config.toml
arch = "resmlp"
win_length = 512
norm = "layernorm"
hidden_act = "gelu"
slots_per_expert = 2
conv_stem = true
residual_init = "none"
batch_size = 128
decay_fraction = 0.3
Rows from expert 26 of block 7, named by matrix and row number. Rows with one number belong to one neuron. Each number is 200 + 40 x the weight over its row's rms, rounded and kept within 0 to 999. All counts start at 0. After the name is the row's rms in percent of the matrix's.
# up: expert up (model.blocks.7.mlp.up, 32x128x256), inputs 86-171
# down: expert down (model.blocks.7.mlp.down, 32x256x128, transposed), outputs 86-171
up.36,094,180,151,191,242,238,188,295,251,184,186,182,167,251,222,166,191,194,151,228,189,123,244,221,268,185,216,229,93,170,171,169,177,139,343,248,178,175,201,196,171,222,213,194,187,162,241,176,214,204,169,223,191,242,133,170,198,256,196,245,169,245,98,168,249,235,151,187,202,213,159,233,89,127,196,167,146,255,228,188,218,165,193,221,169,261,208
up.37,090,168,195,133,210,180,167,165,181,199,162,203,227,214,236,198,164,138,248,189,284,218,176,188,239,189,270,181,185,189,275,125,222,202,249,208,151,242,235,167,228,179,202,170,176,258,259,203,235,173,211,183,195,178,189,149,185,231,163,182,187,168,179,187,122,226,173,193,271,236,171,191,175,295,164,184,237,189,202,315,160,228,209,146,287,127,210
up.38,103,156,173,202,282,237,247,169,201,152,200,228,181,231,253,145,198,176,195,224,175,182,93,186,190,212,159,209,185,166,200,199,234,254,172,223,153,187,234,176,144,179,204,203,239,234,242,260,228,289,262,193,224,238,181,218,99,121,181,192,197,275,170,138,103,268,264,178,184,228,265,212,227,221,201,168,243,215,227,181,275,219,230,176,240,162,235
up.39,100,196,125,261,241,196,176,174,201,201,225,268,161,270,118,191,199,190,187,193,158,131,207,198,186,190,173,205,214,198,182,121,165,177,227,234,188,153,192,292,194,253,171,213,271,155,161,196,191,200,82,158,207,270,165,205,182,195,156,189,194,167,225,263,148,219,176,200,172,201,136,158,258,185,274,266,187,199,218,167,228,164,183,120,273,129,239
up.40,108,212,225,260,257,184,241,177,195,176,206,191,142,234,256,223,256,227,202,209,149,156,183,198,179,192,170,172,234,215,228,172,163,249,166,186,163,149,259,214,204,148,104,215,265,150,149,278,240,151,242,178,210,257,258,199,154,201,190,231,323,243,157,236,155,197,263,198,217,240,187,153,203,199,183,237,200,210,208,152,166,231,252,189,221,117,172
up.41,103,147,206,230,218,167,196,192,211,248,162,282,181,231,182,176,175,160,156,212,175,145,214,188,143,211,213,207,182,155,214,153,137,206,272,245,215,122,196,284,196,240,132,161,198,135,136,196,229,138,108,147,260,261,204,256,227,275,168,186,215,183,225,164,151,201,180,219,189,185,165,187,227,144,219,230,212,182,229,114,210,177,142,198,237,217,228
up.42,109,226,156,258,255,250,165,190,258,271,208,197,166,276,166,201,226,260,133,236,188,232,227,267,193,179,197,236,214,213,178,151,227,217,252,276,140,200,198,210,231,227,130,240,199,125,154,153,177,130,108,211,129,209,166,186,252,218,209,184,224,200,151,212,177,220,176,177,206,217,197,146,243,165,130,190,191,267,108,160,179,220,212,156,218,178,203
up.43,112,166,212,217,232,176,177,195,273,182,223,168,173,155,242,210,205,237,171,223,217,174,177,197,279,187,162,231,217,191,217,207,220,258,267,189,197,228,183,118,196,219,210,231,152,234,204,131,236,133,207,232,195,172,168,230,181,225,274,240,170,142,175,228,239,244,126,159,237,195,237,214,134,185,157,147,260,220,240,264,178,162,274,211,219,191,268
up.44,078,229,245,171,170,152,159,173,172,134,142,229,188,259,217,223,177,149,250,251,168,107,99,189,209,221,298,124,202,251,245,146,165,195,229,204,183,273,210,166,223,144,193,190,232,221,253,289,189,140,244,222,141,170,204,214,106,215,174,200,217,209,155,171,110,278,214,181,174,152,231,193,148,184,205,167,184,222,219,192,147,225,159,238,159,244,164
up.45,091,285,201,194,268,233,172,241,226,200,165,175,159,284,137,172,235,237,189,173,205,208,298,222,268,153,244,166,169,251,185,237,90,212,198,243,175,232,171,161,206,207,182,211,184,126,186,227,229,172,253,213,209,188,229,114,211,165,226,139,265,216,173,234,167,198,175,214,201,192,137,168,236,256,206,226,130,178,253,333,222,217,205,169,206,215,194
up.46,081,139,161,212,218,250,171,146,234,196,161,164,135,257,226,160,134,170,210,167,230,181,235,179,268,163,244,222,208,266,226,149,133,218,155,209,147,254,213,236,190,170,179,124,260,173,184,215,202,185,280,194,176,190,228,253,109,169,137,203,207,174,221,214,117,292,191,258,219,214,154,164,126,243,148,236,197,219,236,210,198,294,163,215,272,232,150
up.47,112,234,164,226,197,197,179,196,175,268,199,241,150,252,147,151,186,190,260,194,153,198,208,182,211,216,210,141,196,222,229,144,105,142,211,208,249,151,196,307,235,237,178,171,239,204,104,206,190,231,127,84,203,188,213,249,178,233,127,154,229,200,200,225,115,202,170,244,208,176,118,189,244,181,261,291,203,182,202,178,206,143,141,166,212,207,262
up.48,099,139,144,257,225,183,162,165,175,250,159,170,205,205,237,158,226,266,207,235,197,214,211,204,200,197,155,146,292,235,323,133,187,189,247,254,204,181,220,265,221,184,150,192,247,202,94,177,214,182,123,98,161,201,157,287,216,222,163,257,239,149,204,223,189,190,205,246,250,161,190,113,238,187,193,250,197,237,194,167,237,227,226,239,175,231,281
up.49,093,160,162,225,144,263,154,167,268,169,148,112,235,267,236,184,176,154,195,120,213,286,235,203,237,148,254,180,119,251,106,162,266,131,243,228,141,220,215,170,214,171,226,230,185,215,173,219,233,193,233,210,173,190,152,196,109,166,166,227,155,210,224,230,253,256,258,232,230,193,198,189,217,237,120,181,180,231,253,232,193,207,204,197,203,168,141
up.50,099,197,191,179,252,219,171,213,161,240,121,252,183,204,142,174,181,185,246,194,108,125,177,171,205,134,238,164,218,234,191,128,139,145,255,218,189,161,188,252,203,217,165,168,251,198,182,174,204,205,156,166,157,250,226,303,165,200,167,79,185,202,182,192,152,229,223,238,205,188,114,218,164,122,187,210,186,185,245,201,192,141,221,223,206,247,205
up.51,096,181,203,282,205,165,224,109,232,172,258,230,230,184,217,145,225,170,204,222,155,202,268,141,191,198,151,197,192,261,210,200,246,244,220,242,194,124,260,206,180,173,112,203,261,201,201,275,191,176,207,199,214,272,179,212,146,195,174,226,270,158,213,258,228,197,215,208,207,178,140,162,298,274,226,220,253,225,191,155,182,180,189,186,196,153,203
up.52,127,214,245,309,253,225,261,218,192,145,254,245,203,224,168,130,182,222,214,210,176,153,188,158,142,261,200,206,186,249,143,168,206,194,198,220,196,206,266,186,156,226,223,203,183,253,325,174,227,262,200,180,290,205,208,214,98,200,200,160,187,267,177,155,138,264,150,237,166,229,214,252,198,197,234,179,227,248,236,202,181,209,256,192,276,124,226
up.53,101,143,218,251,249,156,171,152,199,228,221,260,210,267,164,172,198,159,144,215,203,126,198,224,144,242,207,207,174,195,236,153,167,191,280,216,203,135,246,238,204,225,102,193,244,133,201,231,198,158,174,162,211,232,214,221,188,271,184,217,191,177,249,209,184,233,173,223,194,170,128,177,260,118,265,258,226,193,246,153,189,172,190,155,259,193,193
up.54,088,178,226,195,286,231,176,125,194,157,172,205,321,266,221,159,155,211,193,233,188,145,263,181,264,246,212,239,131,295,204,209,209,192,238,215,157,250,239,265,136,200,113,223,162,175,175,217,180,227,255,182,132,249,184,217,181,204,189,263,189,171,161,240,227,206,243,205,139,191,168,227,107,208,159,204,189,220,181,221,185,189,215,137,216,194,212
up.55,115,246,148,194,218,186,194,227,161,160,139,250,163,212,226,221,165,233,233,186,131,183,195,206,232,202,207,207,159,199,216,196,235,234,168,247,169,214,249,232,168,188,184,213,289,134,240,243,199,142,189,168,193,238,241,218,238,171,155,179,237,210,193,155,117,206,220,186,183,251,159,212,192,210,259,175,122,267,176,182,223,224,167,224,257,113,162
up.56,119,127,206,250,154,202,178,227,204,223,196,275,216,203,214,149,163,154,194,206,199,225,184,182,141,238,211,193,185,155,215,232,177,173,262,235,224,166,227,252,194,257,134,155,201,151,162,167,201,192,115,184,223,239,149,248,243,259,163,206,273,159,218,140,187,184,193,225,213,178,179,228,244,205,242,171,252,177,188,101,207,199,135,167,241,233,171
up.57,108,189,141,145,183,220,125,162,203,156,174,193,147,273,191,250,125,116,145,234,197,254,217,191,246,207,304,157,147,212,253,240,270,188,173,157,205,161,218,180,198,167,240,228,220,166,250,209,173,170,279,181,163,193,206,184,171,161,210,229,271,160,249,145,236,276,184,175,224,212,160,238,247,135,264,258,179,224,185,229,153,190,230,239,308,120,169
up.58,087,184,209,160,238,216,226,232,154,164,141,243,156,253,184,244,259,177,239,228,235,197,154,181,237,217,288,164,136,247,221,140,192,210,204,222,192,212,186,153,258,147,223,190,222,218,289,267,230,179,196,207,195,228,112,183,235,228,170,215,137,270,144,203,178,228,168,245,197,196,256,235,136,292,182,124,231,154,221,245,169,160,184,176,174,276,184
up.59,090,164,187,181,234,229,156,208,226,111,220,204,142,194,182,154,242,134,197,197,192,175,257,128,264,222,218,217,153,221,221,168,140,184,184,248,144,174,182,225,191,127,150,117,230,193,216,209,208,177,198,241,93,183,167,205,209,187,184,172,142,195,183,213,137,193,129,198,179,186,201,216,133,184,158,193,134,275,278,211,239,230,185,206,222,294,247
up.60,112,186,181,206,210,204,231,219,197,263,177,259,173,226,131,171,203,151,198,167,132,136,220,196,172,233,208,127,195,220,228,126,95,147,250,189,240,131,200,258,241,219,180,132,215,177,193,202,188,178,161,126,203,242,214,226,167,229,161,153,215,167,209,212,113,191,203,250,196,191,122,201,203,123,207,213,232,158,253,206,228,149,183,193,237,201,236
up.61,094,207,165,204,322,230,255,226,169,206,283,244,217,181,160,219,162,271,156,163,190,153,171,163,240,202,241,215,134,282,183,179,224,183,163,285,173,168,192,177,160,211,218,249,207,265,280,237,225,238,221,229,155,183,240,160,201,174,192,159,154,216,154,167,145,166,224,157,198,191,151,172,218,161,223,224,220,183,143,227,193,231,226,245,163,121,243
up.62,110,188,108,123,261,201,193,272,226,270,211,181,144,224,140,202,153,230,218,240,196,136,247,206,236,217,250,171,154,182,236,159,226,143,260,193,180,247,170,183,199,213,197,216,200,207,184,223,192,200,173,152,189,229,209,147,192,261,215,155,101,214,179,167,190,157,194,239,220,234,111,196,213,210,230,193,137,223,249,226,247,176,259,222,170,207,192
up.63,101,161,167,185,226,205,211,166,235,131,183,244,127,206,224,107,153,131,215,205,192,175,183,146,200,183,232,175,147,203,238,191,161,234,252,179,174,219,251,261,249,198,194,199,207,240,167,241,241,185,192,128,184,225,184,221,142,221,195,167,195,216,212,202,205,293,252,263,222,205,199,153,114,288,78,169,173,158,257,233,210,148,223,195,186,169,183
up.64,097,252,147,228,288,254,201,198,187,194,190,212,206,241,250,166,280,251,147,179,198,166,187,212,186,219,170,134,180,252,247,175,177,160,211,233,136,174,210,226,236,202,177,275,252,192,193,185,206,154,114,241,180,221,210,238,186,189,189,208,234,201,221,270,177,213,198,234,118,185,117,150,210,145,156,206,192,215,148,220,197,189,211,74,215,211,194
up.65,101,325,182,194,203,302,135,161,139,137,122,179,190,230,263,202,171,179,274,183,178,164,213,220,153,201,237,289,223,212,197,243,137,246,164,150,227,212,199,191,175,197,192,158,243,260,221,233,173,145,216,217,209,154,251,214,149,216,119,217,240,254,201,136,137,332,235,216,164,208,222,162,170,172,170,201,258,202,162,235,79,245,158,158,243,213,183
up.66,109,248,196,107,258,257,175,177,208,284,154,194,181,196,170,212,202,194,146,188,283,232,250,210,214,185,257,110,194,214,172,213,213,187,227,208,206,166,179,115,216,178,141,220,141,274,133,142,194,182,192,158,134,244,251,118,189,198,261,140,183,259,157,183,196,175,188,194,278,212,168,175,151,151,209,180,210,169,249,223,206,238,238,149,206,132,200
up.67,101,186,229,229,285,167,195,193,165,211,188,208,253,265,155,163,148,220,208,142,226,209,178,129,231,115,173,197,198,239,210,155,162,150,184,224,197,187,164,145,207,198,209,143,151,187,247,229,251,231,174,222,175,249,160,165,190,161,232,214,143,252,249,240,253,184,193,196,197,196,266,225,100,215,156,194,269,176,195,223,232,149,241,174,153,222,207
up.68,097,186,163,194,229,253,95,248,197,194,175,191,124,261,135,242,139,184,180,187,140,197,201,174,185,214,180,223,185,150,213,208,232,198,246,263,149,194,233,255,223,169,193,213,254,100,257,236,215,170,143,119,178,203,190,162,240,171,234,179,201,203,171,162,169,193,180,236,263,187,124,182,195,198,172,209,174,243,133,181,205,196,209,221,274,190,195
up.69,083,237,137,129,241,212,163,150,198,251,150,152,189,193,165,169,235,207,171,186,255,167,221,143,265,177,243,196,194,289,249,160,208,175,187,266,130,185,211,152,237,142,156,200,198,199,265,231,206,201,252,184,155,209,231,208,181,175,194,201,231,173,170,248,231,204,215,179,212,226,151,160,205,142,225,277,228,196,194,267,135,267,243,146,186,225,190
up.70,090,196,194,184,237,211,195,241,185,167,202,190,272,257,173,158,189,145,233,212,142,149,193,188,237,176,217,245,153,230,202,194,232,213,300,205,174,203,269,216,166,138,160,203,182,326,150,261,188,81,213,207,190,253,182,240,118,255,208,121,132,215,195,199,182,158,205,205,186,259,211,192,157,252,198,213,202,274,258,234,142,122,245,159,185,156,205
up.71,103,211,144,204,121,259,177,151,197,132,131,134,201,295,230,247,146,151,205,148,148,247,156,197,155,189,245,222,158,197,244,220,269,205,182,191,197,214,196,202,158,98,244,219,243,162,244,236,163,175,334,166,207,135,254,179,114,166,185,265,183,203,194,181,212,274,232,272,210,194,187,250,266,145,212,248,223,204,150,230,165,207,184,193,249,152,143
up.72,077,181,133,196,188,198,232,191,258,195,151,180,160,268,202,165,163,184,183,129,186,167,236,199,240,217,285,155,183,216,186,174,159,196,202,238,174,158,213,178,256,186,166,181,172,196,245,241,157,234,203,170,152,230,238,144,136,151,152,215,271,253,224,192,175,200,213,195,218,228,176,214,170,134,200,191,183,220,189,181,251,252,208,145,216,180,216
up.73,105,216,189,143,169,187,282,219,182,179,244,216,244,193,178,182,241,175,239,186,106,107,234,167,224,137,253,186,198,219,164,134,268,205,223,199,166,203,179,244,216,198,154,238,186,260,211,256,178,158,191,228,152,248,185,169,162,219,209,130,120,158,170,231,124,190,200,168,128,203,212,185,210,273,221,202,135,247,142,262,204,123,198,221,126,176,184
up.74,092,245,221,267,174,266,205,160,215,194,173,298,212,196,224,165,241,114,306,159,245,120,242,144,206,209,206,180,184,176,197,190,238,157,170,221,238,112,184,232,279,227,175,191,189,228,168,173,226,105,181,169,258,227,267,254,217,206,186,219,220,202,234,235,177,251,273,204,199,144,232,172,165,182,208,159,226,204,225,177,177,203,103,196,216,263,149
up.75,105,171,185,161,238,250,118,187,194,230,152,270,194,178,221,201,190,133,165,184,219,180,253,164,225,136,204,174,167,179,259,188,197,167,232,233,177,115,203,203,203,167,173,216,191,253,209,231,184,204,192,174,167,222,209,193,165,210,209,157,205,232,219,197,189,229,188,210,246,233,90,304,178,117,239,175,176,172,244,208,180,203,145,224,163,220,215
down.36,090,244,198,199,247,126,134,232,193,189,157,195,149,231,212,225,162,215,219,210,256,232,163,215,170,201,237,205,255,146,119,195,262,209,177,156,180,250,146,95,193,212,182,226,219,173,231,192,244,168,164,179,197,287,281,192,215,180,162,129,217,191,139,147,125,145,302,227,159,228,167,143,212,210,279,181,195,195,195,175,189,246,218,255,258,101,208
down.37,087,230,282,220,148,137,199,134,269,190,182,208,147,262,269,239,185,230,202,176,196,207,188,185,138,174,238,198,202,190,146,231,242,240,166,118,140,221,210,190,220,191,184,174,212,180,194,203,226,180,211,249,246,133,249,190,177,214,223,189,196,143,233,182,156,181,260,210,218,221,191,173,242,190,136,222,156,173,121,181,147,181,149,222,211,184,229
down.38,106,213,150,183,268,271,174,218,121,163,231,241,226,186,233,235,229,258,208,248,192,207,179,161,223,200,157,178,144,171,276,278,182,224,292,231,195,203,225,193,164,132,218,198,219,237,196,150,219,200,253,179,199,157,111,188,166,267,162,199,207,231,179,192,192,202,154,186,210,209,167,187,143,200,219,193,245,212,145,272,232,157,243,168,211,185,263
down.39,107,134,220,176,265,232,221,174,196,265,128,225,221,148,232,146,176,207,235,90,195,180,140,199,251,205,196,182,154,236,189,155,187,218,193,204,207,144,232,188,164,203,252,184,185,236,229,266,238,168,170,175,118,210,191,178,135,101,173,195,207,256,221,169,183,193,227,140,189,127,271,211,156,144,239,170,236,190,242,191,271,173,220,182,197,216,199
down.40,112,185,230,201,221,251,171,182,112,125,214,261,233,91,230,178,155,168,212,244,226,193,212,141,237,216,219,193,145,189,276,223,139,289,184,297,235,209,215,143,196,145,237,195,218,207,185,202,290,180,239,160,205,193,173,242,196,192,174,148,204,213,182,265,198,162,193,170,124,187,226,197,144,179,228,199,199,198,190,176,256,184,194,175,192,197,245
down.41,113,127,233,208,224,260,192,200,212,256,116,215,204,164,226,149,161,235,204,156,139,158,131,260,206,204,213,169,177,228,182,146,159,211,232,210,228,152,185,215,204,217,246,197,151,247,174,245,229,186,162,194,167,183,175,161,160,130,134,177,200,208,221,131,206,153,215,192,168,125,212,207,203,137,239,163,246,191,251,250,258,167,206,205,147,201,206
down.42,111,184,226,196,203,173,229,122,235,209,178,202,202,148,190,149,203,181,198,131,232,161,165,142,226,251,241,155,223,185,172,210,237,200,133,201,172,220,208,187,206,209,234,152,227,193,195,240,184,131,201,136,158,210,210,167,141,119,162,163,231,149,224,276,152,188,276,188,161,151,248,188,231,200,221,200,235,203,166,199,215,296,161,206,153,165,222
down.43,109,233,172,181,178,189,186,189,121,200,287,197,200,140,226,206,272,192,166,218,300,246,127,192,180,217,188,190,323,205,234,281,159,241,196,134,155,202,233,79,141,184,203,213,239,195,246,178,247,231,209,164,254,49,201,206,198,204,319,194,182,202,190,217,232,237,164,196,200,166,202,167,177,203,178,171,219,172,174,169,217,252,287,210,188,241,210
down.44,066,216,255,233,148,174,214,167,214,223,99,220,226,220,220,218,128,240,224,160,197,237,237,201,255,186,220,212,113,182,258,210,214,146,176,153,205,195,211,286,216,159,204,239,178,172,165,240,206,234,175,152,250,141,152,192,188,198,154,283,230,236,210,254,237,250,250,236,219,122,154,174,212,195,186,275,141,202,206,219,230,207,173,197,195,201,137
down.45,081,199,230,224,184,188,262,193,226,237,157,214,182,211,219,178,130,183,246,112,168,196,299,142,232,189,192,209,237,203,224,150,174,202,97,194,219,247,212,267,204,179,200,160,179,186,207,223,239,174,187,210,178,144,303,189,201,192,235,274,200,221,260,254,186,203,240,156,261,123,222,154,222,191,232,232,67,201,178,244,223,190,213,207,257,222,219
down.46,059,202,195,185,128,244,195,163,187,222,205,258,265,175,168,212,233,163,202,153,194,147,229,206,210,209,175,241,227,222,128,171,193,233,168,99,133,158,209,202,244,159,207,221,207,253,219,163,164,160,111,246,188,198,209,240,178,168,235,123,219,216,223,206,262,248,184,213,156,141,193,173,188,228,270,162,172,176,251,210,188,186,173,198,200,263,139
down.47,131,135,234,193,237,188,192,189,220,247,136,199,207,190,226,180,176,205,179,108,145,165,151,292,216,175,211,192,164,230,186,154,127,224,202,191,237,162,178,197,172,248,237,181,165,229,196,280,235,150,165,232,147,207,156,165,161,147,202,183,222,254,236,94,214,174,203,198,222,200,224,269,213,169,150,166,223,174,233,253,275,154,204,221,142,184,196
down.48,092,122,258,215,118,201,215,182,238,191,216,189,209,153,238,131,138,180,169,154,236,149,126,203,210,188,244,206,151,250,241,160,121,252,167,247,174,167,187,183,162,208,209,185,193,231,224,257,302,127,243,217,243,169,179,232,222,168,161,208,189,214,199,203,228,163,214,166,143,191,207,202,232,207,201,134,164,148,198,104,230,246,192,219,157,230,148
down.49,092,215,176,196,179,171,224,231,245,130,289,195,159,225,187,176,249,167,123,235,194,236,167,201,191,147,180,228,188,189,166,238,237,124,206,217,122,233,231,202,190,220,164,230,212,170,233,178,124,212,233,232,292,238,214,215,223,288,276,273,198,109,173,235,248,183,140,231,178,267,208,179,212,221,148,226,219,236,207,143,161,221,221,180,195,176,190
down.50,106,139,278,191,218,218,175,174,198,276,96,209,163,198,218,178,199,221,224,146,177,154,261,182,175,252,183,171,205,228,161,161,191,274,215,162,183,202,201,243,153,187,235,215,148,169,165,238,242,176,115,125,147,219,189,185,193,121,196,181,210,216,223,277,241,153,218,190,236,134,225,207,219,131,161,233,165,134,215,170,242,171,124,230,168,205,255
down.51,097,196,239,188,283,259,106,179,126,180,185,211,194,136,230,198,185,208,191,175,247,210,88,147,245,226,137,190,139,172,235,205,200,265,185,235,181,212,236,121,163,163,221,207,220,214,223,172,254,164,204,137,176,195,164,228,126,191,155,192,216,212,185,243,231,131,179,158,106,191,251,209,129,183,202,233,254,186,178,210,271,175,245,109,194,234,218
down.52,152,239,145,206,254,266,146,244,159,148,207,222,226,143,263,229,239,192,249,275,210,187,219,187,181,200,198,229,191,180,274,218,191,242,282,259,170,262,187,177,143,107,196,207,220,203,218,176,207,220,207,185,203,180,142,187,187,246,194,185,181,197,170,262,146,182,206,191,245,217,200,205,236,164,188,193,194,161,148,189,234,183,228,183,156,151,259
down.53,101,136,212,196,234,301,196,212,216,234,172,190,225,153,223,137,151,223,202,166,185,189,159,217,250,213,161,177,187,204,203,176,139,216,210,218,222,163,221,188,203,179,230,203,184,213,185,214,269,207,171,197,153,169,197,161,160,154,129,205,216,217,236,167,237,157,211,153,153,140,216,213,149,150,228,180,263,181,247,222,256,176,209,113,171,286,193
down.54,072,203,260,189,74,201,271,209,197,172,234,207,133,178,185,181,191,246,225,194,203,190,254,198,182,227,157,231,196,200,234,242,147,229,218,174,204,193,180,230,188,243,181,184,137,174,198,222,220,157,214,236,298,124,218,203,278,180,251,264,203,165,196,262,215,215,177,205,240,188,179,218,221,190,168,174,227,133,210,154,211,189,177,120,210,214,188
down.55,122,184,170,186,225,241,239,207,167,224,160,220,215,109,142,178,162,147,267,153,245,172,159,160,290,213,207,251,178,239,178,184,257,252,164,306,184,167,212,153,209,181,243,162,205,269,212,176,207,209,177,149,199,257,237,178,247,151,151,111,173,288,202,184,190,227,278,191,181,177,234,218,139,193,307,143,189,168,261,137,234,186,194,114,249,259,214
down.56,131,127,207,202,257,256,213,250,231,265,158,186,234,192,170,122,192,235,187,151,163,165,147,272,223,184,179,174,209,206,193,149,159,174,251,218,199,162,159,147,239,247,228,223,134,263,184,178,214,191,146,209,200,201,193,167,219,137,175,186,179,170,198,112,225,173,200,192,166,156,188,199,224,151,249,154,270,221,270,222,249,179,275,200,161,221,206
down.57,122,225,195,226,179,129,225,198,209,132,264,217,180,194,186,227,203,171,189,216,249,200,210,173,204,191,271,225,164,234,162,200,183,184,104,264,159,208,209,213,204,176,177,206,226,150,211,189,217,227,272,219,274,175,269,211,233,228,256,232,222,127,190,241,216,170,226,210,213,198,170,144,215,185,179,212,143,229,139,191,151,274,178,225,198,254,167
down.58,068,216,191,196,182,160,215,173,220,200,187,200,232,235,243,212,210,96,181,146,216,183,254,196,232,164,203,252,288,196,216,236,226,216,144,216,244,195,203,170,176,217,198,120,242,205,213,245,155,256,195,137,213,216,216,164,88,174,207,211,202,127,189,168,197,181,243,209,243,179,232,183,270,207,175,193,217,188,189,213,194,267,183,208,195,284,222
down.59,079,258,118,201,193,155,221,173,173,153,211,195,202,241,232,246,185,131,263,213,238,220,256,211,157,220,211,200,289,222,182,282,257,138,143,160,184,206,195,231,150,198,191,185,217,130,212,195,199,241,225,146,223,268,275,193,190,153,221,208,230,205,210,215,123,191,257,174,175,136,168,157,142,200,175,252,126,215,124,253,196,225,150,219,217,178,193
down.60,122,119,257,201,245,228,177,182,238,282,127,211,186,219,250,154,159,243,200,125,159,183,192,256,209,193,207,197,158,242,197,152,139,237,225,182,197,151,206,215,133,230,237,212,153,229,206,248,250,205,144,176,152,167,152,157,153,114,251,199,205,244,231,154,207,167,172,183,230,135,250,250,179,157,179,196,205,169,250,267,282,137,204,193,142,187,214
down.61,097,240,164,192,227,168,170,170,216,213,257,188,191,219,190,220,160,140,196,214,204,220,190,190,203,163,231,201,155,151,228,224,271,132,191,288,199,214,242,217,214,187,191,216,298,167,235,195,138,192,215,221,125,234,145,189,178,200,197,162,202,193,176,181,187,172,207,222,234,254,180,211,265,213,138,215,170,239,160,287,170,261,200,203,182,193,216
down.62,110,256,146,185,225,143,197,183,206,212,222,171,187,240,234,215,134,151,198,215,216,174,184,190,192,238,266,259,197,186,134,202,253,149,116,169,134,225,225,214,202,215,196,195,291,189,188,194,169,165,226,266,175,194,251,188,244,183,194,179,194,216,173,151,139,261,242,172,161,224,186,159,258,204,218,228,95,212,154,180,168,289,202,224,239,124,158
down.63,110,204,258,201,130,93,270,146,245,219,181,211,172,239,200,222,168,232,145,148,166,132,278,185,154,155,241,208,225,168,138,226,193,233,146,164,178,200,147,163,214,268,216,237,178,170,209,163,201,218,197,251,211,206,273,211,216,194,296,163,177,164,166,179,213,192,178,217,202,198,148,191,209,179,169,203,190,194,228,176,193,164,222,235,218,171,227
down.64,100,190,238,207,199,283,174,166,168,178,187,180,226,109,261,175,210,154,240,165,266,157,175,196,204,246,219,196,196,251,243,197,186,252,234,165,178,192,208,198,180,157,215,196,175,221,174,208,286,125,229,190,98,167,120,161,153,137,188,180,244,187,195,229,155,167,177,161,174,151,203,235,216,196,180,153,228,147,167,162,207,249,163,110,160,230,162
down.65,095,236,203,170,185,224,277,238,235,140,224,185,189,243,215,195,210,202,251,229,170,237,221,209,215,220,158,175,207,147,271,238,226,134,207,251,245,175,199,257,189,238,220,201,203,207,213,226,207,192,260,236,223,150,184,172,213,279,148,268,209,221,166,171,200,229,241,197,172,226,163,235,234,211,160,154,193,162,192,213,253,197,162,197,169,220,213
down.66,114,201,243,171,160,178,158,110,230,221,216,190,224,193,210,198,184,202,131,169,205,211,185,232,181,234,212,215,243,162,186,252,297,175,172,184,191,233,241,208,254,213,161,195,217,145,185,237,208,203,204,192,162,178,144,196,165,153,194,206,194,115,234,183,207,226,205,191,187,176,231,212,268,200,175,176,191,255,161,281,164,325,128,266,153,147,151
down.67,105,225,227,154,169,172,186,156,148,169,213,194,194,220,223,220,227,138,164,149,237,209,192,161,144,269,184,151,272,177,195,221,235,205,164,208,180,245,222,165,146,138,184,214,198,93,193,239,228,149,229,114,143,249,189,205,164,152,220,190,226,146,220,317,203,165,159,211,166,192,223,193,193,209,114,241,194,171,192,191,197,276,164,205,190,228,200
down.68,098,187,140,249,300,245,262,247,213,251,177,189,182,107,151,212,154,178,251,159,186,170,174,219,283,220,284,231,152,260,189,143,259,210,152,235,159,190,176,232,202,171,221,202,213,255,219,195,184,179,163,175,187,257,226,183,255,142,196,148,167,200,247,210,214,282,295,201,175,186,155,175,213,184,280,153,143,203,242,133,238,202,230,158,185,208,164
down.69,070,197,233,266,214,143,155,161,178,166,256,213,127,157,261,218,204,146,200,181,201,251,189,175,199,178,154,204,187,179,212,179,133,277,193,194,244,219,217,175,190,186,180,221,180,145,252,231,268,200,228,210,224,229,204,204,246,219,208,200,248,212,240,241,186,109,220,218,136,239,121,233,137,226,80,174,167,192,159,181,263,221,120,154,165,211,172
down.70,079,234,202,210,230,240,170,151,214,211,207,203,256,148,263,179,197,217,140,217,258,205,240,127,155,206,280,229,149,164,188,290,239,133,239,259,67,241,224,124,176,113,167,238,248,149,205,165,155,211,241,226,203,238,141,188,251,198,191,202,205,103,210,287,175,165,239,178,188,215,221,199,213,186,159,271,210,219,113,208,155,174,227,184,168,242,167
down.71,106,193,149,206,194,123,212,256,214,112,218,209,208,207,203,176,194,200,230,206,155,212,200,248,246,198,254,208,169,210,234,241,189,164,140,246,206,184,176,199,180,283,273,193,242,202,167,147,166,247,254,233,301,190,220,193,262,261,240,203,216,194,221,136,200,240,241,217,189,280,225,230,156,172,187,162,194,230,200,192,209,250,220,213,232,216,197
down.72,063,234,217,236,277,117,168,223,200,191,184,230,171,213,98,226,198,152,160,188,174,186,106,215,229,173,234,219,243,171,163,145,253,154,134,178,135,226,252,157,191,271,173,203,214,205,230,207,180,232,221,223,208,295,239,183,227,264,151,177,173,191,176,157,201,226,200,212,183,212,207,191,215,204,158,181,169,232,263,170,190,231,186,209,180,176,252
down.73,105,208,220,193,250,242,182,162,216,240,189,237,236,210,185,214,174,247,170,206,193,214,224,143,166,179,181,269,138,196,161,299,302,143,286,253,155,217,208,164,181,120,215,194,194,149,150,187,102,205,207,124,145,329,140,198,181,261,230,188,152,182,213,244,245,199,234,194,242,216,257,241,193,238,213,252,250,215,208,270,180,146,132,199,186,163,283
down.74,090,200,231,226,234,196,209,251,225,225,119,182,232,198,194,218,192,205,168,187,163,230,141,257,176,196,127,162,217,157,174,183,183,130,259,229,211,205,190,154,203,277,203,233,149,179,195,213,185,240,192,197,230,219,232,117,267,156,174,248,174,236,170,149,233,222,197,196,186,237,179,225,189,151,128,163,252,193,301,196,221,170,180,124,169,179,177
down.75,096,182,205,200,246,205,170,212,163,240,192,175,165,172,201,266,156,154,202,232,230,209,156,204,162,192,227,207,170,194,158,146,240,152,226,122,176,231,147,195,233,239,155,233,208,147,183,219,208,197,165,229,171,265,183,204,271,201,267,178,208,207,174,210,253,164,203,212,146,138,160,211,165,180,232,200,131,209,198,201,152,187,166,235,214,163,138